Weights of a small self-supervised image encoder.
Model: 32-pixel images, arch repvgg, norm batchnorm, activation elu, widths [80, 160, 320].
Training: muon at rate 0.0041, 12000 steps.
Data: trained on simulated stained blood smears, 97500 training examples.
Rows from block 7, named by matrix and row number. Rows with one number belong to one channel. Each number is 500 + 40 x the weight over its row's rms, rounded and kept within 0 to 999. All counts start at 0. Numbers have three digits each. After the name is the row's rms in percent of the matrix's.
# c3: 3x3 conv (model.blocks.7.c3.weight, 320x320x3x3), inputs 0-15, a 3x3 kernel for each
# c1: pointwise conv (model.blocks.7.c1.weight, 320x320x1x1), inputs 0-159
c3.8 101:476495466481514507538595556536484561494480504489474486482493474508426527517515532461546499494526515517567510522524518500529457566495461506493488498552444483527549576488434452522569461516575477464564500514481485519521439503524524415472516463441461532575502458457483513546471502467500518482475442484484510503515474564528520513487481505516467472503492493478481553500487585493520495478541475461477500473506549573467508504469508468530470
c1.8 097:459571474436520497446477257489463481458553443536472464487513529496523451509485542503487545545537480529507438427571544485522455466528529474457519466500453511475478493446486580527417445453446513495549520519454467498469500596457518478499506530479509489497472507472500441487537488449512469461526558496511420555516454520484534423535505467458591495535544451463515533521494524488493590508527436436512516459455490488543490468537507440482497499485467518546498497481516454480531595478557494
c3.9 103:512488531522542583540466489486510517468519576455433500498503535534571576493456539524508439426457503448509556490430477538562551508470490495486470487455555498497473464520448532499596458464330530483481514473522486471533508540507543492550443506435460432464501434571497474505499513494497515480536468501460489544497467577472495516503502522505497474518553564398553564399481503531524524518517557493531478489442489515457579497532486453573547
c1.9 100:535499521580508474576427485355511426518471497536474524556483535464470577415500467530451521533498513465509507545462468506506509435487532528504464550498548533536579505537417535579547503453499523425545538557501442510462489395477501550510483495573527495514471471527523495462484501507506443503484494462458515496504531438500499510489567481484522516571471517462544516590524527406527512534536457499555569477497489530490513496454538517510511584456439499526549478472441509525472418519409462
c3.10 099:496475508428511482463511455502474461471519556546467427480428427475485421634565609528527463509498502443465528487508440559464533483527505458483478470529482520503537480515506509509530501518547445535500454497504456465510568495488512511489497462499470476528536466506460495532509516455480450486497537498550487524441464500559529528549450508468561532491508529533494458510581512480486465510487533466514494485512509482513507486485561380510464
c1.10 096:456490461506457546534537541470413473489463569548546479504518476462466484472498451509560513513507475509375538490502554430510495464490519519440538552489492449461564443518416462515484499493503476489605499468494477486445526522460476493493413500542549426510492545514477430499434438522515477478483483528488504530437529517556549503522544539520550463506493522492537481505500537451480417481511459495505502400537550470495547423465530444517486499490510482533527444490501511503445491576480457
c3.11 106:492476503429478456465506465519508482477467484538481492518462447461538498504462508419531486520567499501474505510453546523504491519533492529558500496521476535529500493522459425528502454522528501588520551616540573534559488483499480525474511422471471474526518481548473535533437485465494489496466496506602540604482222540665560673513436510520509500516468477449473404453567442479449426470507492513487526530448527523542542484460485533493488
c1.11 106:451437452473480452504570508541495345482437538512507506545474498526491534447564558449482443461483456502451524491476535505541480460471426548492515520539504513450473515530546507532535482479514414506486485487481475450513492546509509397538533477521466430452510469561495522469461554480475442532495494624439439459542465517523500508503583501485496503553493517507506525505477526563513472547479467347563534438518511496429494427549517515426467462524517523303502524463515547473407537475468509
c3.12 102:553502516585467470435421498435523495526448535463451485488552517560504456544554481544518540546498493476466513494447469494533519509473450530498490447495490503501507510460437516516464470465495510545465542470542531438587422466431511465490499493464506522383596480521498450486509513509515517559443501588478462405540467525472501476453575490480408468440507463523481537522470571486510524400508534529505469493491529465455493522509526558530469
c1.12 097:457488487537502456564481495438543498253465514550488489509527478508466541489425508524510455492384514501490491548570452498477531529532493444556569491506425575467519460544543473459418533521515444550399529492483514507531496459491602490523490537501554483521530574497549455482446565455485459523500488568512542555501557522550486501471488496459453507507568497482490475536508502513447501511439507467516471576540533463502481532499500476509483528509509461553489470503437467495469459462491496
c3.13 099:451529450453503572470484561474463519572458525568462475505403500574549566537500411529547519514490503501584466514465498575468461491434458550573463536530532553474426441564543540502522459487495464581495544429420458470482452465520430501514471434467509532492511498508509502490526528503552582488533519507437461507481487528530448532532585514466519508507535569469478525504351540482555466496461553467498460519464458460459462496486497496486577
c1.13 096:513529471471506497498504484454534463527275520512478530426500521532509486523448545546546435524511542499514543480510478541476476484455514455490537544513495438580511502579507456486498458445448485567496555465583423485516480548402483449587505493428546411469478539509493442501524519589499565443540517533473516514480469484404451544569488459468552476466502528531450488488419483482427491546515478429476505534569487425532519521581525509525484541468493485508499517492490484534533483529415487
c3.14 099:471506469536488487419452533418424534500454419569462545465480522479527532514462557468502508536524475493522494451541520534413478521423478528576431517503522469380543524455414510543578489518448493548431472584476480503442490525530547477488524586479462499512453487503530544520435529566536576503509598473484529495468539440522497480521535536429484488443492506480503542506495530521488547505510473473349472422437460478481518477481508491549449
c1.14 090:512493459477491470520521476481515482492486311423555604482462499523468517537475445517564507491455546513456490502491592515518425530497463567452506502577497505470542536455480511470471527517412508506498548423407541499472486523472515489502498456498497508504492458476478470493479537486464525508419514458404486528524501482528490509459568539434429466548450602444506561557543522481520546468474547427476524564489556481489511471482441579509508517550497579441531483466469491510483449468474470
c3.15 099:485500446540495536476466490508500496523449515480507502492510452520506491573542532512491492570465479500567498511565448477486459542462520474449496490533477531489473507546489503504533521493573530478425529509477489507465457498426500520524445501518563518545443516489404530478491561529484501475462568512555449510529487473514509453523548467449500538474543457434435437444432510537518531480540554496482494455475482519453506527488477475525502
c1.15 098:571516465497521505467549468508519491562458433312491500445541464423423464487462514475535512553520506544506601537469531524451548510514582519473508547474524515431568511562466517456499585520475503538507504513524487560455490475488459488555503459473566482539508524537493463527473447488506509533528514457504501492462590431495522504480570521504492466512509477491471460544496472548429445539551454426460513494524506389499418486553498427548501451531499552575556524526477510573490523528513526
c3.16 102:546529468466421475502590491445482502522558502515452511506522523510506479580543538454464486467548429427511541517504467458495516466435507498534539440506510475509448472488506512484492508532537524540566483448529440536506458486540550465500462498503511511494562433450566558525455526457429538481425489509469528595513480479499518509503456433545507443537489540496540471485455466495481505507448483549539429442534487467518522436502467474442483
c1.16 096:429497556565449537583478444542528529575525529523290472482467469481468407435483458520531552557544508489402559466490569522526438449470515466378600503490547435473517544528491504559475522496467472570488459472517504483438445495517482458493517454520557429563585549525444533541537566463497450484522533543486455424549519525495455491578455499475539532552472469471485525497486509490513486490516493523502512465457503507542514474474448475516507435443463505477555577548468454516531570553490444
c3.17 101:538538549498509560451511534510492511534521539473510497456543527461577490458465424561565498472487526535479462474479538463526445437411425478503516494453492503449534450499493499459467508480484468484520479516451474513417578535510602517504486453458467517502513470485509534550491507458488529469501502539451503482478487513492529484488585545522483519515489561526497457466508462446505547524431537481554551484518509490537495525563493490495435
c1.17 099:543540474442437468473508550494456548492547484564541427528452497480485508500460529476526527479544550490455473536500510501494429501479513504477479491513525527498422454544439505530436492506518474498557459483515420565455473515584509514478537520494546539504548504588496499507506485508537552540442456516406445483499529486530490517538377556512420493514480504516505542551448496517503509391483488438500554558519490462511455492528671507507498495499454526442560519478446465588528569582483422
c3.18 101:513502503530477454469570484463506492557482528538433498420509508598526576559468494535460477499505536535564488510467501501496521477484493507487477454521515453492454449488528452497521540545537517500492515546535487422489466525471556542494449505537522488495508483516505496511417579433508457479465517384454512504480485482483512500438483475536482461449431478404491423479546520449599572450431467458435453508560458567557488495518459508444584
c1.18 102:537600522517472450500554485475473481430545504527517574296490519510503518515494508520554481510559474514434565486470493452538462388495545518425481500520503464425497559542476499479530507467541537516521487482532513485542463468515517489564473540515561410491503500499458463486502478478500468478543536538510556527484485436514433447471487526513455483488489527457505557429530502489482486494542521454506517536566424449618496521578476536527512483415529461520516546479517518473496456471514505
c3.19 102:460538470543504528484487458479486544513468483474515569505509486472545464516460496529593415461505521459499408527432456540513522531565500516519519530508472539475491493432414513538555551478491504539507493514553558535454548500502543481489464496557446525480447508506495553566477412468575481517569539462531467497468509470480417484521519542518586504481482478483452425400529473487525529497416487511513526541528579577523476486489536477425481
c1.19 096:534474472520515511504507498477499450469409480453447532486353523499531517488518477493529470500512482449354507558499524509516478459526534521522503581455509508516496454495447532572516443495558555460584537563505503516469526510469495452567462549504598470481463521453516473491531438494492498500464499482501403479504441512516521558556458480497569484445533467566487536500500477511441451525499434492460469469455482450509500511495512487492488583560524490483549464515524501488435527521453507
c3.20 099:527560538473519521427450499581430548444527533504466515475456470487503488482500413570516481494525468493490470492525434514478525558593524513527524510430465492476434494513350478592412482535536513495464497484504515449518494525506439549493510494543499501495517482579533540559546588469518514442492535462573502522460444526544447539532563525506583514451448446527448508496465460518484557503479501509406455499476491577573524455424521495536455
c1.20 091:471493493425528513459485521507487505434432566558465538524477316498508538492511579565550461465473464477476473454517561446556458547459505452547450539470484511543486533558499557489458536507416491437526475537494461437474527487541489473523386501471522540522520476536425520523474523482609465499445495504494509543489454559479481529503484480533474549468513526520487514485499485542541481532497524530465519472436466429590516489532497535503468494541509503576524533534496512538441474514483560
c3.21 097:493455551518582459559525529540557454455518511550457520540526463553522538569479500468518467483505547487486457439442487508460514457445556477444458482446450450500498489503479529500557527482522484521479487490532536503533533458556552529574550441475506531481520557476487477517453482506456469487536474547421492438540574457492488509469503453504449512534491476546472546508477513557476527481561533471543515450496515442441520448525532419496548
c1.21 101:492544502534479427490520487524463514490517434517495410494480503340542454515495504544524525496515550453533467505471503496455427483531428543548521516528501482408568388479458469469493498559535489529521510468488511544544536477535481485437536474453514450505518447481527519530405465537444489494528481542547497512459481528514539582460550551501463527524514341492536444531470549493557480541489445519570499491437470565588601524509467541500544458494499548465466523529493502469531475499482471
c3.22 101:520447501515487489470494452389411481491461489517533548533435530506486406457468450435449502494520466437489488510422482509520571564551586478475505497468478542462512521533453493502417498512448555502522503499561544476524446537493408554550496528541539484515561458457501481473525463484550518486554525466461542465499520469492433402511483504498549498509408432502478480463501503435522527498529629488531467538494490518560495484442538504544485
c1.22 105:533449492490434487514485550448467473494507573534552470544473561517305465573515520605514438546510514518520437446484434501510506449510514518498431516470460472499609486475497434514480504571488493493493467499455462507498544464557440515473461497484503429427448489498458444440454512424418513521496473506512507512489403487513527511471511501460495464469536465517555518508483485532498488487477543486455528470520579527585473512517506478524478527529522609540495503499525497501510493513515496
c3.23 100:474438471559471564470543493502503595496511491529514596492437461458435458467463481510472498532510459488449527558561489504540502440438543531496496523506474527558495443491463456561498536552571513509532487455526509509461512510522594467551465463488487439500538532489530513493524542514539476456429539522499569509519527529493499483498503519446440455463384504522507484492547525498498553463525489512451464475487455509529476540568521535447532
c1.23 094:477461539509515487503496468512463413486499490553521509458466511478519266498490555522477499519474552547486542456403516472509467546466489426537494506509484475549496413521531528540498472539474472520570458489532525514512575477505490500427473460482531505443448561480526507511567430521515487525509470539478472468544480514453535500520487573518518515592487455512458499574536516484527495523503432485439496492435544474585471492483496516501427467478462499485452442488459469439479529555511529
c3.24 100:466478486528512515588453478445514474541486477424506495448469480498502449475513492530473485535564473496520519510472531581497493499501518576518478429494497513484554522477559515455527499424517459457509477562494463498472503487563472505468477471627462511468453438467456459435506535482475543491426486521527497452489469467496497507521539532477506450457473503460500554456496510520422457455451552508435484483544525479514483513463519510453439
c1.24 094:581432542393483511528488516510486523456473435538478512527500479520482521288518485543471548520499565455455532559540429513522448538510536533493508463523372513468451539471461564550546520561574452450623457395533439431463512522499462464389469479496513459472503528528473518467583530454563519581504467523535487560489536464492514496514510488513508517498480470506531516494531437460469489555565537512455493456519488480463553519442482475503518566527510436539510492491440533536535538459425466
c3.25 099:549454489549447543564452472569507472489553458577603537492551487514474451554523548547564551532473583558515531530500474473434504485430486444502548478564577545420537503530484536484492466507438532485451464473544448518501525506495473519465431470461470508456540488512487532530504495517569416461440467491513508460453468564478468557458456441432475530469521542516489499553534542610489491542558591489511564534499462525549519474495540509510578
c1.25 113:545473528502495527518481460517500481482498523469495556453510561529517454504247457486523501539502416440524488475504576493491406495486408532486509510536554510498498498572557507559544416523494498532529514449543485525502502441505500498528569476489483506489511491562469564482487476473508498527512491515542549489531443527477303459517466529512461515473459491522531472568540507512478500559474421514521502484508491439475560475604478512479464459510496472525466499490519535521522494495527490
c3.26 099:481541491523522537531524526530467475468536478483464429477534475518479520517499426522501470545430511557514495567546466449442474543498543547463505474547541504492464522454508428522492438545497516497467542543494510515517465476478478523495523433530525501515512488445485460502486533521526502493503446468465521501486465489481503478570440438505506521494573520494472425503494538518472509529557463429471418447465555461424549499493449533520461
c1.26 096:463512490464440468476522521406476462520489507477564534485474521495462465507558299551535463537438485464437424438437515522490516527440477469428470556473475554443501446546501509533431502487485464535576593435550555507488496528450563432535518492542494467484504562497475509502456482535534566497532492587503504494496532551473553485519515472449538459554523526536516517508491468509483527493494513458512446525519513465541541539469493525511471503496430533508482531500563503484488489611520557
c3.27 098:515572488548539492487573424532455476544474519437494515506529536526503495562480520533475463517509437512490518477418453515509487582535587448500500474510486504517565493534487541451508512554581473444468481490509478506432457509520533588551448469592484499485503439502538591517548542463483569518533505519473533512493493467463452521475485509408467517489523498443467461469496510449535571496553510511488471524505507534477547539498508479504558
c1.27 096:563595440452518538482431488485469528485519500454523488547423421535519581528559421313444507531518559486477509483387422470519515499488503519455553512533497430438477491456461472488544508545524534540567515584449502468517526460394507484491455473534466549501450576501523412501527480459555486522507468493469537468531468476494532543455537494505533583476534494484529529430525448497463458471448473523509498517514495471542466507488422434562496483478495521449501412539480481511539520505481438
c3.28 100:511561437480507540548544482471417511486533554482505548490562571500510498508502480513505581492538465469447439493531513461462504506459459487470491534538501494555555518495486493499497572580615464516493486500489444514412565490454485458591494538486550584488478498510431468420513474504525436424469487489446500546476506470523575520545487509467509457519542454525506459519528537433566543484535490544547485561539490518471481461531429529442503
c1.28 101:528520536558509479468523488515475474505551585556495495579442528507447494445478506544333502463554531468491516528515525556478479423537492524504572540558545466481529513535513490488474496488544520453509483473481469530486465467500469478529457460490541523394432523435447532493469413476542431467442471561447532426533475558477497520533536551488486499415450525524463512482532521482492495458521492464531490472540401423524515517537531545474462493544504557590450506522505531523459516463456468
c3.29 100:506562528537406479532499531468517488485462449547541404506463483517479510470547557514561578457532536545514547500414541544499474523521477504452440508446518456478465531519532508546457523473455541527494516487430481533560504529506485498507492465496541523540483446476521476502486537484516462494438473487504495471519481486493553554515532528508493552454498439485432493472514546566573537467533525563494518548495495496512481536492536524474504
c1.29 108:499447503585463467512496507408526500532538533481577479466466455511579462566470506495521301511476454431541533533468460463505510521541522516557522526530469475492540487481511422473503513478548509504509458552493540533555504498491522537488507498514537480505473460500471512505512492459458476498506466544430457497543491509534544618420468450456478597466510433517466501513440525459496542531574498513530510523560488520501462479462609495535519536480444456506503524531443551436535421533477489
c3.30 098:474539526463515460517495450417435508527552454487565497469489415508523566563503524427529478535488488543475572484504521513514425461538493521475565453497533545526442498547593464535491466462455453536541527529452509464513442556539500542509509454571560532508488492495433457500527449419483513443508547445461513514423490465468504459489524487529455488524445509469427512560516519477477525536496535402545520530437501463467501506534494452450511
c1.30 096:517518509530485493533488532508514484505509500548516435481505529451516518502552498492456535277476493481526539494485567501542515513494474505516416506463430453463426445583536558574489498493524511559484573457581492530469491526509554504484538496444401530516442533578500495508552496478524514490497476427525490500466564457487497506487501450536534580469491467536522492498478503464487481483537516499540494462520587503466498487524495455486460486462492524542546506546542511492553616500437557
c3.31 100:467471458462440455461503438497448486550554510460509474484486503489430403517591552488501496461437427486544474559429567417435475511437491510493523557536536473496414538515495480489519478532449505557463479507486484496476433479456519532515490490444466488427510558503443483504429429396489450451466448507524564440444460468478453457549550578478508564493495498566545438467489447470457437474457510456513449491433464464501529509470528553480515
c1.31 107:493497497466480480484514411511431486548474530514567449486575523507486390527493472461527575480379520477418504452510558547520536465544523549477537586544477400512554480623441492485528531444583566535485464586528425541461456493513506430481572476499469517604539477493506511555444479511465501459530509572524445496467481534511527488484537555598512441534483503491516528441459483537506495570523472482479490472520440452481490524477506474450507466512464470509554523511484606507470491462479462
c3.32 099:579399486470514522523471527491479485498473512483589535536517396452527488496453447431468504575566491472502477461472519491529460508477427510483519475491494484566536430525456459550423570552454500534431489469471526431455592446495578527529499524513496486463525515516509494575497504539532500532446476566445435547430434550500489583452431504458516505495492450454539520519559481563436453447487494531537470472479413512484559473536505530489562
c1.32 105:515493470401491520517473569477550405480479491509461446540412508524548553501497465491553566506424372563503459438489432516518513485528478445518494475512559464482503492535594513461428483553474440533587588498545489480418547469478535544466520431529518537502412522539494476507450446498512499498459447556496473472501537497451529482549483507471498472520542537520542486560577502506450434487478532444506461467536567491533543497445425518574516513450533541457537483516544503496577458483477479
c3.33 099:489553525526506491476463493545495516500441482535527496576467553598512581465465538499500488537447530451446504511515457527523468496542488436450472495516530523485541472518468448470542536456502480395472516486472485506455542495484470508540434521552445538471510473449457469446466514501452498505461469522534494439626518502491535564494481499599572487545514468501546569472505533475490503545440430464458453548509527501530571529454465530473448
c1.33 102:523482527505530525466444538431503539481512436428486489471511466523446513544461463477474473545507524269501503526444511511554465491577518390511503429449453565494518508457501475492524517446447491533451473466423481477520467533454442573420560461527495493379503538527461484478484516443555483525523542513483506425512548426513516524477450550448478520502532468504472543510500523536458499575500476516551450563479395545489569548512523518535506486480506491443508518480476459467514439576430452
c3.34 101:540460425540447498498473468460498496475476483415577564468514510463469514553442516494467486469538522512554521463548541455536505492522466519502526423551554556485481514519440501564486541536446489515517521547504540512422541456472583466524485511484531450451599423500578487430504465516497486543445499536540489511532485498556526551540458496488508452519566473462514492548494452474487505553524521505518471518506527489495488469497483452532514
c1.34 093:406585459472424526484454492532490488508495472485529419463516540535520445494489532476393546521548480530313456505532540560481551558536494506486447417482508490500524459471524572515544481478479488519522504417496477502502463458474563462515614423469460492487482551516508449539508511511531420507516432586527450440484512465443524539466507456438425534546500518508510497492445482547487526584483483502496456509458560574530505461564443551470488490541511474532494494496482490555532514470546539
c3.35 100:435453504586480480558472525487465461509542531536460526503540532484459478447486523499570588549500501501486504463530531566488500466458515531566474519550569512545444472466487468549422507524499529501503531532515540467491510477487486487600533531483546547508447559502455505475519421544519497465489529479595465444480539508529504585449454565431444470548497512500559483498479456534469535517487421541497494524577450539535553459524461499446464
c1.35 094:504532483481518498493483506469454494457453531468474441505436491545491513540497557501500481451491487500575260541453471495536522457524531542484502445505512507526445525467510420486499512468520460549478470448495413493477489536505603578409590455501511518487526497477560535467433494471452481475527530569450502505555515556512499483463431485469503529549507548461542453459497557519545520542535492522464567545480495490446496467532499491507532480569544542504518483504509508505539489454467506
c3.36 101:600523506492511469469482500519458510497523557426552530578540588614548581590437599436445563529493518438474508523523528462504551470515552512412475480506532500471462485519468549591511503467520510491457502537508444447443440457489528535507490482487477452566467488486482548499460446512539490459490504504473445533523481424538427492447608563620499543491515497481539509595454511537445510503488460437468520347506534496519404485513487413511485
c1.36 106:469497514509521526507532509426472496497511515448596439495483487536485505600482533471490478546489525522533507324444504488490493519451536500453476509572558470535538454494539500527480549459557482466563521527479532530516521438402385463507478528418521492500522485532448476501475496458506504493465472560392534493518507470512455512513487539505554559454521481523425441482521480498545477534491508509518424469557460475565473468488578535562483562506463479512525459468517509479469497508438558
c3.37 099:434462472461417458449507501556541513515502510556546522468452484509487524486485486509520483474444576438483463473477517484447471486507545468540495526542502503508469449527485407531525445500482513470564513509458505489495576521523478512478485430468574474496526513422525479555412493519513439492519470498489445455460492536537534470519479509478470406465461521458468455487538521532462485460589473454548546528534495485442557444518424488516564
c1.37 100:486514496460511527491496449487531442457443627428470506542479479469510539451517462557507493517499526490516478391333480499489481494509564466481476537475500491524434509576460477474486466539465463419509514450480505447452483468458463484518520488570511460516558558536553453492449507504502507450477481584516513566480558482488520412470553573551458441491509553448492495502535541519490462483498494442487477465534468496494445504500385552488474521487647547487502477428471445536490492488475444
c3.38 100:402341327380423386429359356548518551493476522476482545470484502534467533574527567560513537473480503488506479363433475402473421430415446540498555453478436512493512470517529476535424471479484506497472493537530471547468574473477553514487567532464467488466478436523461470452436510608538460537567495532485519536461422513476494469524523472511557495504534525550483500492564489507459459487494482493495479517450510466517491476428476424488511
c1.38 115:308483548548383483500477519475493569570469438482561487454514504481405494493405473486511553526523467538457488507528285539513472537513448489453489467478550528483512531519524472434510532497479523552493484504488487497500484504504496423494536513497542535517515511496520431546505541505523455547512509518594515533501509510539554521456517523445462484546531518516524531525503471473469525566481489530486493498491529492509464504332466526458554516475477486469540489500481456458503518558467529
c3.39 102:524534447531503507533459398534542541466500463510446532526508504521479429453520460469504519565486491507547393463528463542484521491521601551471526519506555441524522498473522482530425487519491545472516522560395480470379496510545521501520509478475506494472451500478550550493460559422476497504484492451521400515473547486505467489520525413543545556548499541486543518496452547423485485400509483490496539538538566465472536475481384530481463
c1.39 100:562480439425439513513462449580490518479494503526509448478450509513530475502521541494515481478543484544449420493562445295516474509544494575513529513484427446503519536473499469500510459486502534444565519526513433483508520470566528489447475538533457504512533531574489590570468492478518501538390459480442506515470485550516532518529463517510536483529483491486528410417442522461442482560559497519488538496478581495494436452544490487507547520463593539500504519454515562432472510473456427
c3.40 099:545512507486487557500545422494509516539445500461484475518482500580542493523508504524426430522486501441509493465490557508472469484516527473441491452562472582477459536458491515549475471422494524432529495550457483503487509487479560601461533504490583492526535467448490560516408441522448551585455516527500509525505529448389431542561503439526548510481380510487452510502528486572549551568467526462531496492550497488463549505490506396510517
c1.40 098:494481517510501486498520572545482502448478459476412442512470493503577444510465525459472462537500488513511570497518488497296525467460537467502552475592465608512483486498512532485491529424572492503525568524483465483444518582489527468529522471510451506526478489558443478435452534454516605465524492443497521513432455475444498516524547504536559466471526526603497521485535461557419499505465504435517509505508460532555513563461524486489515526494507479467478463533477427520470556549479515
c3.41 098:473554420491435492496510527503531531512499503486478439498503500484457500555527512475461471523446483496510561568529481491466547467547500512508484472475500458528510522526601484545526499499532581523512539435500550530519516501490461483423520485459418444564481490545495476495501418463534488487484523490499531523554461452546484525458426561471501557524549586542517487518488523473482515575487464502587525501497470480543437556454485422518485
c1.41 108:422445445495539462488536438525546547564493560516536482470490510407582524510431529407482415465452482522482466518534465471513344450514553522538528470431529531476515397535526475510509523503553544532473491483479532561544480494488558504496474548446511511570547499471470516532533508443546497506561484455478483479537490512499513537439482519453501506480559493513391444544487476518551518492543461551498532495457467512562513501506507492537461503451479515465508548421437493479450507503493501
c3.42 097:525540518580461493558489502540502464499470525562491488552458528496478535570420535531498474422499568455605474473462496488557491512477498550539472514480575464535394547560445478500545467580461432503476471526498539437480454531398510523446475554468516512488438531531472515472505492450538562456496523509510496504510498529382500565486472527537540556477494517424512419456490507507570553510445475514499482516537505465548565531469517508503523
c1.42 085:498520471493539548565493422501522588507510485442499476492464487476464465538490450521476515495520548489514553571523460503519548305566452486481527512474440491508501442504500463513487538535455520441424462481513471366528489505475469459450466462496551427524557498418473518483488477514497572532492505494474443512527450474452464491472519420445487486483493496534581506554482536541535456479509517559453524548482579477418539492404501486457531574538480449507521480477491542553576525469449511
c3.43 099:533483529490489512409455422465475549550527499551529474523503526492542431422514474548516492467499520483517533465477472516524454460485538433520523471472495494486444466471516516547592460486484471482503558498505478473478444536430502536510464435473576485545479477527540431518502483579360518425560386490463497452426536496451460498484545463462505507507419451526531489493480527481567564550440511465473512524473502475536420410488411495507470
c1.43 097:521456525489482524500459510550505442527447513413456467482463487501537464502481468461498495438513512464471505440503459532463512529261543484469544496536486531468481492493502433504453477472497533478520521474464523471457467528572521572508447447564508546476453484500511457505511468579474466502444487598555508501456487476554537550484500515544547458514517500504461486535470533474503453502514544484432517542493531479459585493463515519527467578471529539534530429465514483447481489557548508
c3.44 099:476453505505497490475484525461492502506520486513484479450473485469572502572524500430504473451501469442454389493491503486511472491509458563506503520422478422520537504489432516539485520523603444486470482437482475456377441453489486527496504485502585427574535528496552511596489464432515506528508543535386455474473473539391456519539507502534441578486499462559505450495527468480509482452485507432511505498576583438474517508500481527547523
c1.44 105:445497472406473461479498506515484455441487454527466519496508501487553522404139506477468468526459559489547502543522452486506485495518279587515471523468530485486518491504496489502531523476478504497515526461548504448438514491413532568490494491501532439544475544504481447510460473465540457483485488606471556457386524541541510489546484553446464482555485570468505497471528515554505455524483523502489451540495535512499513539543438510498497476527510495451520455502538463513528482504472516
c3.45 098:470516481503431484496494467498470429428404501485433518426461459467515462492497489467534486577541434529494513549508511491449429474472535551541478507551416495512500487549481552486454503512523499549517460504524371483414486524536504565493528509520487464454455462524454466489503457457511437466511499504522451456422471407457413521502433467491478509531504484520543488489521455498474588545520514511522427475440461496481486477465485519498441
c1.45 101:500513472545476480535500503483538380447442467493485455447500520509524534519527495524523488481532473417446520472532420485528491454507524311485532523531442507503470479491467506462549554465571504522557473475482540501385481427507531507520481537541542460495446593534441514519508526488518524557510516593519495499551500483497513450455541525473449484539494512531513523485503530482545476528555502520610554541508462534496443476501489540469483487559453499486498455472469532480491450545433440
c3.46 100:549531554504459502498519481525467502485516506485514476521528490466530498504515511511470440527503448510476480513536463511483456499481513433460465491550451426513520488479495538449528538480473459464511422522478476550437438478418489485420490491528522506451484468474494480486374526505497511489478545517543484459539486512523475517502557492531485435499560518514550564458499469456453469494481591446464428536469471522419540433474414431486504
c1.46 116:533575473455463510567478480476559499480450462430443494511537502485548498488448443493511488466549514436488439448534462556452510478546517530361492532476486549499488541509479490477474435461487563511511480453496522486490491519561523472517539505523529492496503527554524563567496475452467482452515519503577509484423551514426469514483415474558554478524517552501472452512484510501497480516514265493514492532499543483482562464475409488490535512503509548518475481464500492525496565486514488
c3.47 100:470513533480496487502534504526459503501474538514563460469513512513550502479561570482500487500415517474471461527523492521480553477489451465499462496544556457519548461515517562483491501441468446534468504506606452485479498487532461591549498483508461474534490425466482482470456490484513482494518533494511518559497491490514459534484515542469482497485514514457485411503474448508548523507432551450508488489474488493454531498490469456554593
c1.47 094:481508500500567515472489538504517492500532538523490524498486490539473483523492518505508448502531477475476532493507487519509596478438548468528311459496537434537462484418459456489527515499515534420530487542476539454517526523477544518477455386526529472476512548535580529551437513429578430477430512503455421495544547553519537560552429477533491510496557584441535529532472474513527543508478508479541525468513487426478531576502464493521556554537552422467550524453455471582482470491441492
c3.48 098:461480528531570509460483497439560488493468499511490469469387470481544470545497576563491476497485517582524507442534496544537527525529576519479488482491472492475508501450462476503500464465475433464453462542514427501399515545469587519464473553546433557462482458540491599509527484530494467501463403428455490518434495524550555473544489491515561512487501484488459436540527537525510521535558551517502532472498466555544462560539475472459523
c1.48 100:482517547525522528510500508519450462520503505508533457505484534475463513449435483460520479437594523450465534493481550500550508499512521514474557314504473472537507434564493446416554481404504545470556545561462508511424479494470466464526499522508572466499427506541502504507539474503487540437511523528452587501565545469487428511415525495518502535450472562537505523492498458453449475478485495492529529516542496457487522562524545465496466479467495535518471469424514557544509469552492497
c3.49 098:468567511529519547508476504403443488456444506503531511424427461444542539485489485487520535476522519505478522485541510462497528524536538505552464511504476479591454466529560474497545509448502429560464469469489475548410451517477476524508447513498527469459517543525458502518502483492491449514436507473546435539515426499547504571510495556442545482492468520476528496530499487476503465498535436489530432466469411418428444471503495453486415
c1.49 088:449484501536523475483533497500505491488478520500549516540494532487560420520537500479574481508552478447490518530477509549486514446477490527505570509226451506487500469518478551506517522505543532578501494459545465512458409421464493470580511469528451542481541526513508512561458489527510492534601477552478507538471460442413418484515491495488488543480523460486476516475530487466519441509451487520453492443525500565502410529442564531517567553535431552495490492547492573541601476489513495
c3.50 103:489478418545531485531562514508518418514539548522512520547473509433481463536498467467529469495497481477569480500521515498501482477563546492479483456428510480536501522489418479472428499496485465460474502497482538511428544549422489573533499506519515511471469480530489566564436477509432466515494480512485531543495437439552547550516517552491541457489458495467482455476523543486451526564457502547495518498468437515524463539523458489463490
c1.50 098:484500465582442558513452555519460475543461543453479474458542458546450472531495519538422558522483474497473493532499490431489414465427471448497421522532317504428493549570534505510529454504504506494557479493455457519450425468486473506504525459552521483502529563504491539488536489457413410515497451504495490543447541477517457509497416531487444471541551460529489490498528515493480424616471481568530512507424564532486435488438524457509497522526515458429456488459480491491469530530515497
c3.51 099:431463498510496505496498475492519468425500563469511473475464477336413390430474505511512480561513439494413490548526507483516563501464471450509531550483453503526546513527478450504433549508461500447536555486464543501472455483436506446528511509485408515478570471425524521462444532525508520551419459518499529545467517492468401486524471536496483444534536521567538491487503502468465489507489484436462467465486489445442517517513544435449436
c1.51 106:498512399521443483526520501485480446486489443443440449493429453492502576497473488501456377499491552445504404520465512493533539524456496519506506533517445337523474509543560528519548606505563524545557549441535563521442478512503523494473547562470552500420474541512471523461480518510537531488467499521474486529475551512463525453533517528493500470516490553531526492508483536500568482504478468496536467451520530524500509458439496531523492490524526567525475376522462505508557480457513435